config.yaml
train_examples: 39062
encoder_norm: "layernorm"
encoder_fused_qkv: true
decoder_inner_norm: false
decoder_drop_path: 0.05
init: "lecun_normal"
residual_init: "none"
batch_size: 64
Rows from block 11 of the audio encoder of a small encoder-decoder audio transcriber, named by matrix and row number. Rows with one number belong to one neuron. Each number is 128 + 24 x the weight over its row's rms, rounded and kept within 0 to 255. All counts start at 0. Numbers have three digits each.
Before each neuron's rows are labels from the 100 clips, of 14976, where the neuron reaches its highest value: "top examples" is what is common among them. Only what is clearly more common there than usual is listed. The data: telephone keypad tones over noise or synthetic speech.
# fc1: MLP up (encoder.blocks.11.mlp.fc1.weight, 1152x192), inputs 0-95
# fc2: MLP down (encoder.blocks.11.mlp.fc2.weight, 192x1152, transposed), outputs 0-95

top examples: key "4"; last key: 4; number of keys: 7
fc1.249:117166084102110084137156159153154104179153127137126120136099159124130115142109125127121096141090126119154154098113132152130153127130159145183162119088121128129136128101151103095178141106131135111184131096150171159162111094100108109126117119116112125112090078129154129132114106125156146113
fc2.249:133081114119192131114111116158097128135134152122151135133142075157120149084138100123126134155131142123108109155143156138164075134101166129162125107096127090093138135141094129177113107101121154141146136128137112117160155152161147145137129151162110119143116149069144105139114144173123115123

top examples: number of keys: 5; number of keys: 4
fc1.387:143146131121130132090124128126112142166168100150096138149173124122113148130081121110112132122147132083140099129136114138123105140182128108137147099124101122122175151131166137143126136127154177057107124087163101109109135107106112134132181149165135108145147131131108096113164114114139092125
fc2.387:128151158184133118158168116128099096095139159116081141123107161099135142128205161177087132137165133116096132083135136109114103138114151164158141123093137135141146109124144130120100129172130141135114134121137119095088123128129111115131078138130136140162144161132173137078134155130132120108

top examples: key "D"; first key: D; number of keys: 9
fc1.346:155098136132147104092139126119128149131113067138143112170163148097149139108163158108126158129149148147123112100137144138138119112134098113110164127097167171177079159114108134100159164111159113114108124131102162116117165128100116120114118141109109114091120126135167137129115133159162123168
fc2.346:137133115121129145117126109122171134152154137120127110105135096090153124098125149159138105149125143087174085121144115159119086161136108108137126177123108137145116152161089125116144122126148142111099145149150124101121158081131117116125141154143113089137133143061155141118122123087139164150

top examples: key "B"; number of keys: 8; last key: B
fc1.20:082136078163151105120164149146132111177122136158130143112113149136113107159160138127119139139142130104116090084097117139104119082113094106164093133114158164104119140144154087113139111145109127172122145156165138107079126121159094092155117124142131126134135144146169077153117120123138148141
fc2.20:098114157141095108084154100140083104120194143118147132127158094146085147126179164106150111128131111162113168117141125117106174129166158152114093142110116119120142142201146094102138133114124084163161139185148151138156161140129103120136154067089109135128111128125147129142134098153157122142

top examples: key "B"; first key: B; number of keys: 4; number of keys: 5
fc1.87:145120124158149061105132136124149100142109116128120144138171118120137151125136155154128158145082116110126124151145121133139176124168130099155116137111142157141154110123068132118102093127154107158125125115135079144110133168169114093149116143088113176119098128132112129144154126122121122177
fc2.87:107121129158102124122163128128147098076145095108106132098094120125104111121158112099138128112150126153163138085172158091142121157075105123141114084106116134158125101132126177112090153133147149121088142140077137110078119138119112132156123112131146119128081138158113147127114105142164155105

top examples: key "C"; reverberation; last key: C; number of keys: 9
fc1.53:144114166173143154157156147113138053127170119075112118160130167116119160132143105115144131122106111157161159167101158107126112126144089129160177135166140150146099126127109141169150119142117124141143160085126148115085125161094150140103149100112124139114140113143097114147144143136118109118
fc2.53:129099078150129110119107119133148129121139145129087112130093159118132083111148127097138123150114185109164177134151121120117176113112149102191148129146130092101134145165110127136148160157100097158129143164106090148141098132154127147158107123136115083114117163172145174153103117143138102110

top examples: key "*"; reverberation; number of keys: 8
fc1.411:144124132138144148145171140072098153153106148133084106112093134138134082076125151136092143112132191110167127162129113139110090106112138107117133176108156149125170108122137135154116139105144115146124122093153114152159128128095145119146169172117111096124102127142100158155135123119157101140
fc2.411:161140117117126162140124125111110128104107169122085155145115091165143117121164128154132110149075116159152145152130127112141140148139141161120135159113091107146148146142147131112190124077146107112142125118089124139125165157116094106077128153131119112124153151095122160161129171102161142105

top examples: key "D"; key "*"; reverberation; last key: D
fc1.112:127130113108171153113129111208147138162150122114115132207152142143115132126111139110161133160134137136117120164135140110081111119125103157130100121126089121096115104102123151115114112158111066125112116124136110150093112129141106121154149087155158163128147104090147159180103176139141139140
fc2.112:131100161131138129114088160076133142117125119117138136090087130104096077123144168106102122120097147160101139129098089130163137135127147138123156147118114118115126170107145197144143127101106132152073111116151142130159135087115148159085139128120190134098169131126169140082150092149132139093

top examples: key "3"; key "8"; number of keys: 9; reverberation
fc1.703:116157118115106158106106166138119115169125149148113144136135092122163150132113098135154176129123105179163163166084169117093149123140154123181120165150139095113119079112132156113129126100103104134116108154078126114100152141102133146106143144163107104156096131104121117094137153103116112120
fc2.703:120102090109135147152129128119146107096097129148137130140158135127102157111155139108136165124142150137177092169103135117170141109124089109122141139129108103149174103161144132119136122184098065127134155164140152075075094119149110129131136139159131124132137125149104133128154105141136151125

top examples: key "6"; last key: 6; number of keys: 6; number of keys: 7
fc1.450:119114099142150094173153106136123110108125110150147087149135094126134122129121149139149069086112121139125098084138155103176154149173139110134152161067087080123070126139111140090101122158150107133141157140152132160098121120089121085153115185177091133137097118171129157154132127121137136117
fc2.450:152120161107112119100137127114152158149118135142120141124159090140108141139131155102122111114101104134146127157095177151157151151136152108085117134160099111159141169148126132129161109103132155091129111152134118105137140134127127158143133081060147125139127116084171133158091160131132099118

top examples: key "6"; reverberation; last key: 6
fc1.262:099141125133118094139096101133146101106132108123158160169163133131131103082159100125113139107127128140147143131147107174090130126120118102168132146146152138144109122082082120136143156117097134147130099111165132093092126146095134148116137134175133118135114161125165109136120164121122168134
fc2.262:169093139141114135144140137139129184158137147137102110123128097125124124179135133132098089108137147085114124145124172102085141166085098118127132099120122126131089115130114110116122151148156091129153157119154107160116094114128108145102168144097177175156100133135092106114142128099134146131

top examples: number of keys: 1; number of keys: 2
fc1.163:160122122102152160115128157102108144106104138137076124128118092136109107158103146169100117173139129163099162173151110098093115156145096116139157128122111116144126074160119161142130137090136116121134134166129128098129150142154122118137126166111131158139095098068137165110133153114132153147
fc2.163:162123124089124138098138099143112122135145117138140095162107142125128090114158129109130104114166123107114124078136140184151111123138144108106140152142135148138142179132144147089137138101120177077099115157136151130114106136131115113126128094126101126101143107184126095123136138118108130086

top examples: number of keys: 5; number of keys: 4
fc1.666:086112134087168121133132098119075117129158123109141116112138152078111145097144124167090147133134153144112100154125167150102098139146123112098109177125103123116069115151104155140187115134112124127144110125129157143137138126108130128172153127088121096161130096146127102144097158120136109142
fc2.666:078099114146137120119117152123137136150121114119077125149153131130110130173128126095124127107112121108147080144114113150146178142096131111119145125124124147134180110111151147092101103150138101148083088096121122154168137116139107133099133139153118177158091132152125109154115100145140110161

top examples: key "C"; first key: C
fc1.150:118190124162148134103161143113145099124136134151168167097108086114073150157116095113099103115124104157101130078122142140121139095108116077174122157098150151150131122145131106142071141122145105159163125167137162115139126099103145081159130167118160123145127165150116117164129124098125139098
fc2.150:144166117126100148122121102127159119107109139146125108138134146130129156111153144103097124179089111137163153110100167154153111111133114132118162125153134073192104117117129127131115115156105122174137184137110121160088091120107106107140153106146121163123167157158077158136133115148138150155

top examples: mains hum; number of keys: 2; number of keys: 3
fc1.455:112167137063164130119068138161160110079131166127134113139136131114134107110110115111113103180161125138173126177164168138109125144117133154136098172129112117121176096144177125107142122102111118110158124162116129110130072137136103091112075141079092159126129106108139080140127121142150133150
fc2.455:151120148120153112095138115179145076104131122092101127136114119141127111112148088104087117160150072124150158071105152129162104132153124139135149112156144136166121125111134148117151136156143088108128151131106134136137121157133202117095136141147115103124115148104149116106120171147103090092

top examples: key "*"; key "4"; last key: *
fc1.599:158151136136143144103114145120135106132073093132116171125128113153118108109086144108138102138137104123068121111130120172138141120146142144160140172116157126112127112134125138123158124138085116113150170107136112112134163103119151205113099124101116146113173148144128131147099116074125095125
fc2.599:122118120105115138108111097124147085125141125136120124120089090115143116126175072113110154132124129135156071111152116092146103175126121103152153128115124160137166126111137176132140125096118180143137083132101174152127129126153115114138137155147151164163114131106096091139186148137090154153

top examples: reverberation; first key: 8
fc1.564:164124118138164127140140139160140124139148131138142125115150134142095115110129090107188098093121115143090109169149134133084126149140127170145107137191140138116120128128153129130072147118127116136123126090157111161110118141106109137161136152144109094108116139167154137164132133175111101138
fc2.564:145135128137062108131151143142080093123120123122132170118130134149111143115147139109081125135106125121139105133156110129167164130082159121148138127131099125149108152117093121165099111126124111106121116128127153117124164110115062151167105100179141133135127148122146104087148136095115132069

top examples: key "1"; reverberation; last key: 1; number of keys: 6
fc1.452:129104123139137148125115135192139153144149167100113107121125155108102164094139160105107095066115122064120123145139184064174147122156093154126077152085139135122127156095134139115170092131125108133114154203120128123124126167102105111139149117173145124185122108140126119125129119150163126084
fc2.452:086097148103162114191132126104142123129132142091172113127097123138121146165152132109125133110122104137126139096148141092086154117127115081114126144156136080123150113125157131112110106151106123134144135113154164116122126123129167118133094105128094124103136091120144145178128084113114123135

top examples: reverberation; mains hum; number of keys: 3
fc1.359:121160140122075147135120178126121121134138141131160097173119088112144130129122117158177139137171081126139090140169113121188089125095125141107142144136140097122148166139129146122133133161122110123126099135143089078136137124121097146115157103106140133137139094146129112102150114151162139151
fc2.359:123037081099120123125139144130114126153157116144169128148130100109115140123133145130117142142141149136160104123089088129093112091148140091119132108146113107114149114113115126132171130149159132125138102116173174137102135083111141148130118132143097105105163126104117113131128114111128113099

top examples: key "6"; reverberation; first key: 6; last key: 6
fc1.662:157131138130142146134138146128152080136100135124155118169102106122114128124136182139125154142149111097141164116110072116179102150142142152160111094139109154120126133117086147108089090092137130107105132129105120148148145152136152126117168116099115155101175107129112152096069146125165161095
fc2.662:126118110157136083154156134113102125157134109131133119136104112120104093131153115111108102142146133138120134086124124103108115157133131141111131139138148098163128068166150087168157175115145143153151147120135129087142118101144120152190092151148114159170123136194123111103148101114124125154

top examples: number of keys: 9; key "0"; key "4"; reverberation
fc1.369:115142120103162103145140150115102111093127137133123160140136131159134147133129117134155115124168116151114129160103122092143097121157120091155134110124120138114128114114136117105110131094134122153131124180120137114126103178136137148125096143080154091148159127100107081131172117135134137121
fc2.369:160127119144133117170125111107148101132153137131158107108120139145110084150131071100151142126122111133179102124146135103122092125089147131130151163170111114102142116131144110102140100155120103140136105090121130156145125129094131127131123164173108103176141134142135139157167134112134129110

top examples: key "C"; key "1"; number of keys: 9; number of keys: 8
fc1.579:156160124157143144109122155170129110131120123134135110131125197103121097138175128147162094099161131118127110138098131142158090140142176117151127126104121134145126083124145172095106130120153086143151111150125079109104138149125111108129089111146155148113132148095176098134112120143112114123
fc2.579:148136122130113117176151140112150131163135154109112106129132147146138138124106130149146125094127088163115105108129087139132117139110104155115156127176107131178165073114120119158138111107155127126094134127109153109134104124130087091104107130134116151144113171132122128128093095140165079121

top examples: key "C"; first key: C; number of keys: 8; number of keys: 9
fc1.220:125112130120117104152122139148119164082154102166166132113082144127128101116137148131110116130101117159197116127152164109104116142109141131126138098166132167085143134154131118127160154149131133131149127119126101099129131130124131109089147096179163114100149141112095175143105175163103153122
fc2.220:132072091122124139152108150147159154131124087128141107074155120118118084101119089116124107099135130093074108147135126138123122104113093130148135108135154121132160156101127137153122115143110121122133138120137128150108098151148135149115118158089097131102121138097135146126170127144186113145

top examples: key "8"; last key: 8; number of keys: 9; number of keys: 8
fc1.454:163079110114129107113182111124152125136094107172173109086166120154161123136109145159144138114095135104145131118147069125143102159133163157154114108115103115154122115169115104093112162156079102110141114128175142147116114115115089093133124136134157089122173114135102123108128098120089141156
fc2.454:128130122080112144158111183110171138140165161169144107108126166128124134117111132148148172083132121120138140160075174133141145102139152143124155125141156139104128136100126152129136107119114141105131159100127144094148138148137126166109115151111100124114083139151165154158127150097136084075

top examples: number of keys: 1; first key: 7; first key: 4; last key: 7
fc1.717:119111128116108157104141116142120124129110192117147128107109147114131136107111176127114150152111103114152131123114111151107134123137128097164155119077158122128151143119138134172084115111129134102155104114138143170174144147140131099156129080142133105141144122077159161086101137122142162143
fc2.717:141153109109102165132180140135143102138125130135128125124136146139136095170165174097126117127092113106129164090158154118122159108159081178141173094111153140105153153127127108100125107113107135124146143123144158148122118106128122137153123148138125086169107185126158145146120157171141068119

top examples: number of keys: 9; key "7"; number of keys: 8; last key: 9
fc1.395:156130101120106132115155105120134131143138101148134149118169152133092115125137117120171160095115121118160167121119154126118116157148152138126125118093098162136129087127130144134127107114203111181143074064104095165097122146104084153151119124129164137115124140168151123155097123088102090122
fc2.395:128128096136088094129118133108169134158099115100137120130138112121091103179101148151147145102121146090101145132149144134112120153181100128141077116170099104119113161119123128105115073107072137162115124083167160130117116103149157163166141130125162120158130122167093143093153079102128157141

top examples: pink noise
fc1.723:143084135124147168142128119121116115132119131131147098125165134173137116153111150118108127156111090162117153132141179148103075111110117087114147092109160161109148133109124119160135122110167103119130099098124122103144149091148153136137106147132150092132110092106145169160149096089164138137
fc2.723:137126141126162065136144099112099103114174098133133113140159131089139140110157118155122128122136119103138120142151156129160170120120085149157096151086144146107130147136174090125085120080109040130136110121103181140108115141147123149132129108140128182107167104129152090210134118112117143114

top examples: number of keys: 1; number of keys: 2
fc1.468:141130150137122124081119115153149122120149101177129095107179142104106136169104116151118136127142159116152138113118114135115105127148119098135135100056103111112124141137108116113146112087129126120066161142120134117168119120134091121121136120069096143096100107114135160122124154161160137093
fc2.468:119120120150134174122167108132150103119148095120149078126159181087142160146138133144137115121172118081134106123136153120155108128111163127157185134065132143142101109138119164141121123073101128114092127114119166095143126115123105156126164136128122133103138173107117134096143130114118114099

top examples: key "8"; key "5"; number of keys: 9; number of keys: 8
fc1.565:107118121064106124151097116143071110139140111075138114074127182137097105116143140137130154104099121142106126111174178137132172124117173140136134136185130146140084138139125129128160126117131092138140128069146117135121085124137126140099160108126128127111139114172138113102145153138143126174
fc2.565:127129147169146133093185106131171124137152161122165117142138127073102127107105135130146129159150142097134128126078089110161131143151107119142123103133105095133146146118149123134091116149101199135068131149193143112126096147151107134115150118147122151158149143126118096138086101120137135088

top examples: number of keys: 9; key "D"; reverberation; last key: D
fc1.141:133088102142130164140106125088116085138120106135147098125161137119139136131135167116129135138101097098110165079118110136123101138078120094149106187124101132112101148123164164143119111164168088121127105117114115132146086127135138125151151130109134169153104152161144111168145132129123131131
fc2.141:100074152103123109137096144144144186109111132122154086144118100154113104098099116129174124110118141133115112147134172118147142135121147141124146112157152101143136125141103144148133106088123080130129148126074108133090146128127133112125106133067129112121137167142086123112161123115119104158

top examples: number of keys: 1; key "5"; first key: 5; last key: 5
fc1.625:096124159160163136141156126120132115131110135142162131152170160128146117120089154120143152130092149120147160170104084128154150139144111096162089124096126114129141166103108111098152127114110204105088188143134122186115120131154128139121064116116110098103097104082118106116128123132125137155
fc2.625:163168119141147149094160077141088129107092107176120101154118134150132093135134130128158182129140166146100130134136139115141131146130105146146155127119108088113094119129152110092192140146105157096139134137125133157118151144124130125081097096107147125149118129097149117157112108150101108117

top examples: reverberation; last key: C
fc1.595:090128161148121109190102167164118168161103133142138118123113145083144114116106139121129113137153120125049183146140080130076135105150123136116137140134089113129120096135131113160120136096133111139172183117133141103095118095099110121060137142126144122126174101090112113148117096173146139161
fc2.595:133169141134167118096153162156119095151092175131048150149146126101122128130140139105162115094121144107108155130144138161173090150104133135152126132136149105110162139137131132121078145132122120122160080115114148128106126159107151150176147133104092117096137085146126131124133126119129145109

top examples: key "8"; reverberation; last key: 8; number of keys: 3
fc1.629:122099124150128157132105103119138121131171092131121138150123149127115120118146118143163134117132140141145162105146116150125143145137147096142078122110143144151164146131107094179118123139147143108093163116085068120150094112105138149128111167129134139124135113078137148158106150053157163139
fc2.629:138139124158137133174124106108119121111109138166148145143117152120120133186159153124095144116153091072135134136092141144147137111121122118093183133101147141119140099104125196109148108106108098166126112127123153101114146129117134119125130131103177108126150143130121178106152146196114104081

top examples: key "1"; first key: 1; last key: 1; number of keys: 1
fc1.472:138129152129083134176120117168107138096165103129125177147116172123157169084124139099126132105141154110156132115147117142120114100108129135154149127123142092135130147135082139103103164092119156131115157119134132118128162155091068062144126098109096109146092129123129146133139080171136123117
fc2.472:106151128126171167152144133142164118155120154117146083192171077122162127158134150145103118098123095148128134157143127121154135133135124140124123127103154168135117155164101095127130100137119175144146098151090152125130126140122134135121137112148173124126124107095140104135129166103082154146

top examples: mains hum; number of keys: 9; number of keys: 8
fc1.153:106139139162088124151108117132142072141108078083156133133108141096109134159108144122130115155163139103140116106117103126109080154099137136123132125126104165131130123095140153106153162095121166124101111114167110138119115147146100162144120130072126111135125103122134131117166138141166156176
fc2.153:113120135111127149105112092096109120130144061103111108129140151103140149118148143102134123103147134142096185125176151163098157154121095122177109123133149145156143118093085163131104168148080091152095119119124093147128147099155136108141145071127094176157158123106088118103095157147109136125

top examples: key "1"; reverberation; first key: 1
fc1.353:096160135118108103121102144170117116165120110170106120142142104080142147160112129097127126149168105131145104127119097086146133106097106094163141088153134117113118147112118125134109156145112133152110155135156127108150150124155131147141117120158116100130119124103112118112105151132175128152
fc2.353:185129081089123149150089123154115118144096154143108130111108123135143122125140153114143117118100111142131109109132134158113148073132142134117122119105132179133143124116116158131137138119108121120093125123133151152088128104126127121140113140156188146096127164133140118151101173195130096091

top examples: key "B"; number of keys: 5
fc1.505:125136153143107145107147115132082125135155101102156155105157149119094101112126145123148138162149092144152150146137135104130140133105058171150137140145114126152120087137108100101164125099141108125182108150113124151144163103161091119107153103121101132139109139144117096108110103083109164170
fc2.505:120114116095135089135131093106147119109122143122144132177127094104130124106119153112114067126145148150083083151107141122117096145140124115135136139163084134177151167142125119091130117139141110115139100131098163101126113127117093138105120127098193173163113120148131185149123134140127121158

top examples: key "C"; last key: C; number of keys: 1; number of keys: 2
fc1.232:132102135136118136120136152088106130130163125150148086120158111138088131119131121110138128149182129153131125078171111122134118120115111105138166140117138152131141094150118127151142095123158102153169127155128098123112129135113143147118067165152108118129148138165128151110136121103164176123
fc2.232:135127126113108112153149119131124099105135121086114129140148176142126146168140107104118141148128132139143120157123173119107142111072151153108140185150141136169148100117164053063129106135083140119101116148153113173135150119152103070118161113091119152116102117126127101112129136124094113150

top examples: reverberation; key "4"; first key: 4; last key: 4
fc1.159:112112151159071076136136155107128085165069130125107099140080100105123108151151120130124092149144115109181169114119086143102111130116062112156161131079105147117138132144142106123114096134138160092137155097156124163142107120080132131140083140142119128127099130109134167167099188139166153125
fc2.159:104176104095211101147153102103128108127123142143163118110159163148138100124106160139093120115098112108143138095154150074111144084152124144123118101140093095150130100140135133117133114130152094127119164153123132095119138087144137115124111102106131152111125121129152134078104156139161149099

top examples: key "4"; key "6"; number of keys: 9; last key: 4
fc1.519:151111168106108123147137132078155097119127081116126126142136131119143098111106138136196130100116134130163140090059125134158110102108116141148150076123127108141166111121106140085151138101182111160098141125130155100110124153093146090136137100127151172100135116123184111131137161149152062113
fc2.519:125111092138161094150103128155136134147128158136062107100143111142131135132144129128109101125084104136106140141148105126111156179142065120115143157161085101119150100133109102137086140170132100099111120162088103200120147113166103106128136164142088113168151129137107158102114150122101131119

top examples: key "C"; first key: C
fc1.566:132138126108142103157110136125136144096127101174110118137120149083110111060149135083095144095140124146125168171116120094126118124152114110148127136154122126140170106147103105142097159109100150143163102130148132108131098118142102130108096096151128153143146161168114122127146168104067111114
fc2.566:105155091116148157122085161113123135120088124109142116098126124123128151159143111139083102112113162103135094172130131157110066128113140099121114141096085133181115152078115123141118110147155137145099159183121125088107154143106145116120130181074112144166086125084108139150102117123125130134

top examples: key "6"; number of keys: 7
fc1.357:104174074117155066138103177123137149078125108093090125126078133103115112119154151140113116109121112116129145125148165125121144114123165117139110159101121121087096120174088141089118120167144124149122117114154144125170104119116137131136122130140127133217129104163164151162113129127154135150
fc2.357:142100153172072150155133126108107152136105112104124116122116129116103128099122156171127086160147118094126094108152130176144104171130066105105128121159066153122082125156088086131167117118130137108110116094106075138128120149097116117119145151142162144116130122103122143106170143110142096098

top examples: key "B"; number of keys: 9; key "D"; last key: B
fc1.4:121118173160102085129129081117106152101147089154112127112139149130149152156120120100082099110150120138095162087105147139136110135126128134166124153088156130152136145126138138182123141133134133109080130158133135177125132103143082091106113089142113130143076149114158136155150115138119157142
fc2.4:139109155125131137075062132122105106120150160166150108141116136137124144089117124132153111148131122106147117169099106128130107106128124190140152097113142129175102126163114129139139126105099131164149091122080079148134089158132103069108134137094124140108110151137125134178132144107089147160

top examples: key "B"; reverberation
fc1.518:178114135136147149162191147118102150116093120124145193114114129163080114149113120135143156161157120138155110117131110125169140132134150108115118109131124125125144139135147165102157123151124138134146142150101139076089112186088134100110125129113121151123137104122096105181155110100133076126
fc2.518:163122112156153086097166111104136112137152154142113102106135096156135161122151141146124118078124131101103136151098140188083101126135123134157153117090134126162119128142124164155197141127099123124124131141112132125126094125132138183112139130156151094138108143134143093125102136112129176124

top examples: key "C"; reverberation; last key: C; number of keys: 8
fc1.680:095131158171174132178136112146154104144130136138128096166109144131131128082141122145109135149112112123094079142114137131121111153162122122158157132129139206105100071149085131167105105132169093119143107150124156100091122134095098098136138145145140131136144145113129119136133139115107135112
fc2.680:170118078138138102084158164153118118157155136077114132105153093140113094149119115087127127109096118140133162157115119095099172136114126077129146134139092110126119148140133132097120106161078140082125113119097155153173148128131154152132103075152150155126082117125115135128128094102114072093

top examples: number of keys: 1; number of keys: 2
fc1.191:144158132151147083105110133146122084130100095130094137140093140134157107139120146145118135176104120134116150094121139144088181135118159085142099122129162133155133110137138150140140114167155113141138138127129153132116119149132089141112141120134123117148127083127116163163112138129138101154
fc2.191:158118145100103125146159147132092171157149141103147148136141088110104137173114111121128119111162140137107133135080179145170111097155143139091165116138143089127149121136129136112157117116171131122140145149161111096069114100128109146146130143091160096161089130193107096129105137112122118134

top examples: key "8"; reverberation; number of keys: 9; number of keys: 8
fc1.596:103085144125113129078122101107106131137091101117072138173126144137139159145111149148158087116098128131128128120133115138104163149121125118169120168142130107143137150139117173083123096095089151098148112122152136147127140135100120133151131142098092156135077136139122155124169146113127109109
fc2.596:123116138135093147082126146195111112136172129119144168132106093132118132130158098089149163153137141141171131113091088119161138107095107123166165131107141114117103187166095146125125093114103160091107123159154095123111143094124176090131113126150116191136155143152144135158131105120107132118

top examples: key "1"; reverberation; last key: 1; number of keys: 9
fc1.544:123102125134146095153151100135162149132110131086055117144103169118145167123139068132108145114138129090154123136109151123111135098148148087140126124122131128142091116098144119113098092116163108169127183123132108130162094120096097116139123075153122127133105090152139117114105128167116144142
fc2.544:161122095153119127106119110134141146142105144134138132131114138151109151118132141098126151120169090117131112130112124129145108109110138142164121107115104129129092157139133128137127085077148129100160130133148127090132126176124128102122091104157080141123082156155142162106142123169111165119

top examples: number of keys: 5; number of keys: 4
fc1.130:139135125123182180137136119125137143132085117130113148125136191138129145133151125108123136110146126137133149144129105117127091140147151106150117123125104163106116163103092107100128162124108151177100139140130166072136131144082123062127119087134129145115152104135107101175134091155133114142
fc2.130:166117107126130144119147116148149171166140090095133180130118127091155140091129112130114170125087142130141135109111117115130141118132087119144117117146158150071083095122092108115143142085153099112144195124145185141117135105141097120145123082131110155170098122110143125106091119103137119080

top examples: white noise
fc1.491:064086124116135093112129140138090135139116123139116125146126112099092154107118126118170123128112142095158157139059105080129120129140150150108106130158095154142133163128127097107123134142145125173153132133105134140111095132151138089137146138159155128158108080163159102071141123115131131125
fc2.491:123122109121136140152123099122140126174116198112125101158143138164134102121085121163132163142111100115123159097111096157147174114105094147081131100141132138096123167173117113137102111139134160153128146103126125102106148113152135126175124132147110140097130118118055189113136140125143123143

top examples: key "6"; key "7"; number of keys: 9; number of keys: 8
fc1.223:092132108153175112086120118096107149141151118154138161117133130120162139146150120135117120192173116112139128086071148093122129128110167159169140127120081166125155121085150096105097113127129131112157142142104107120142119120150133109123124151126122133116130116136155131134130085169119105132
fc2.223:128118186107102114139131153120137125123111102136151125080130068124166120133154146167135103145153095123111130154142135137157093102152105144138114171131143114136135121136134123148128142135138109165126152112178092162100128122098185160139134137102177091152100146136137102157137122122059068194

top examples: pink noise; number of keys: 7; number of keys: 6
fc1.720:142111144132138100161138130098122150116113141168084164130135152099159126140146106160132088118111100110121131100136150173161100126151114121165104128126152149108102113180131133108098191109103112163129140123132105114115130130093157130110136114090128113092189083116220133127111139108171152155
fc2.720:113138108155081133111121136171127107147138123121152118090152102133087110159124092103138151167112154089104142130145130125139167117129154136130106098081140112164085149125112096118109139109158116112130128094116134143141175111168147139138119139128142120101122082145140138158161150149113113112

top examples: key "6"; key "B"; number of keys: 9; number of keys: 8
fc1.685:122116146101135086171149119121102150129144092137139162115148127132118112117126166077141091117151130096138100131097116174176122138125134126138177175122135149124163114145092085159114145111100082110105106162133151146166085155154108096163102127150099106115169126126085102139142177122153139149
fc2.685:143148113109072122139152136091128088107151107121177099122102117099192132130163137133129124148099107143133182129059158123113110130135146138116150113083122146182149103139113137135156149108109153139134136129150086141098127157091163136134185173112131174129126147091098097156117185136105155120

top examples: key "7"; reverberation; first key: 7
fc1.28:174115135118148128122116142127117149149168140152073131111089139099105144122124144144151137125166131093147121161188170094116129110098183149137106141113132150169130165127122109125135105157100118163096101160082153099116142178116078108119165107098133122122102112100131147116134123160106080125
fc2.28:140097142146105104115087145108155084122119147158091083142129110156185115080155160141114127109128116149136158113133152152150088100127124113139112100157137130127104089127139123123155140135119115154123116115146139159109140106132122096135109117087104143116166135130161115168123114090134177166

top examples: key "8"; number of keys: 9; first key: 8
fc1.93:115133130127127154104151118146146145178116078144127109107128147188056095133096136131131146128130153105127107160134109130130087154127170169132096090158122094129139139139072107152137141129099121101103156143134103119101124177127090149141119123082109140086137143109118126160108134155144091116
fc2.93:161195089097132120147118120125132129090115103136137131122110161107126124115104108124132112133104149163147151123116107145161136128163139118111131174153166126148141186093088115111109136109107104132180147115113140095150116165129133142127132139104122130140148148171156126141155144133151141132

top examples: key "1"; reverberation; key "7"; number of keys: 6
fc1.192:123142121092104132105104136119180121135111129164097107138118128142124099197164149083117153128161127077098141151118140144098126126128100120149125134139148161101160128149093158128136143143151142146161163128132167092118121063143096087175119148135152162139125103127139134131146109138101120114
fc2.192:126171101072157144131144113168147143120152127145108144111115130138158100161154138123186118168120108153123140112119132107149162135083110149124078148120145147140158150142094118103111133118109156101152111150160134115113097148106127156104133146122192104151080130125102148132136104155120133140

top examples: key "7"; reverberation; number of keys: 8; number of keys: 9
fc1.13:146129154122168137142109132150132094095095105142127098115107138115092117138119106145156110132107120174122091140176135110078110196165135123147133148131136144143127119165099099105122063146125159167103101148148167121127108113139108098144141120142163105151112125171135140108141097139145176124
fc2.13:071102138098129152137113100078150108119092091141107177128131101084150132122137132165111150137156086084147135132114182158100135135113064136155110110116142125095113132141127133143098147131119144159131152137141141124103148122155129122094117131080147114178153110126127130118155091141107160160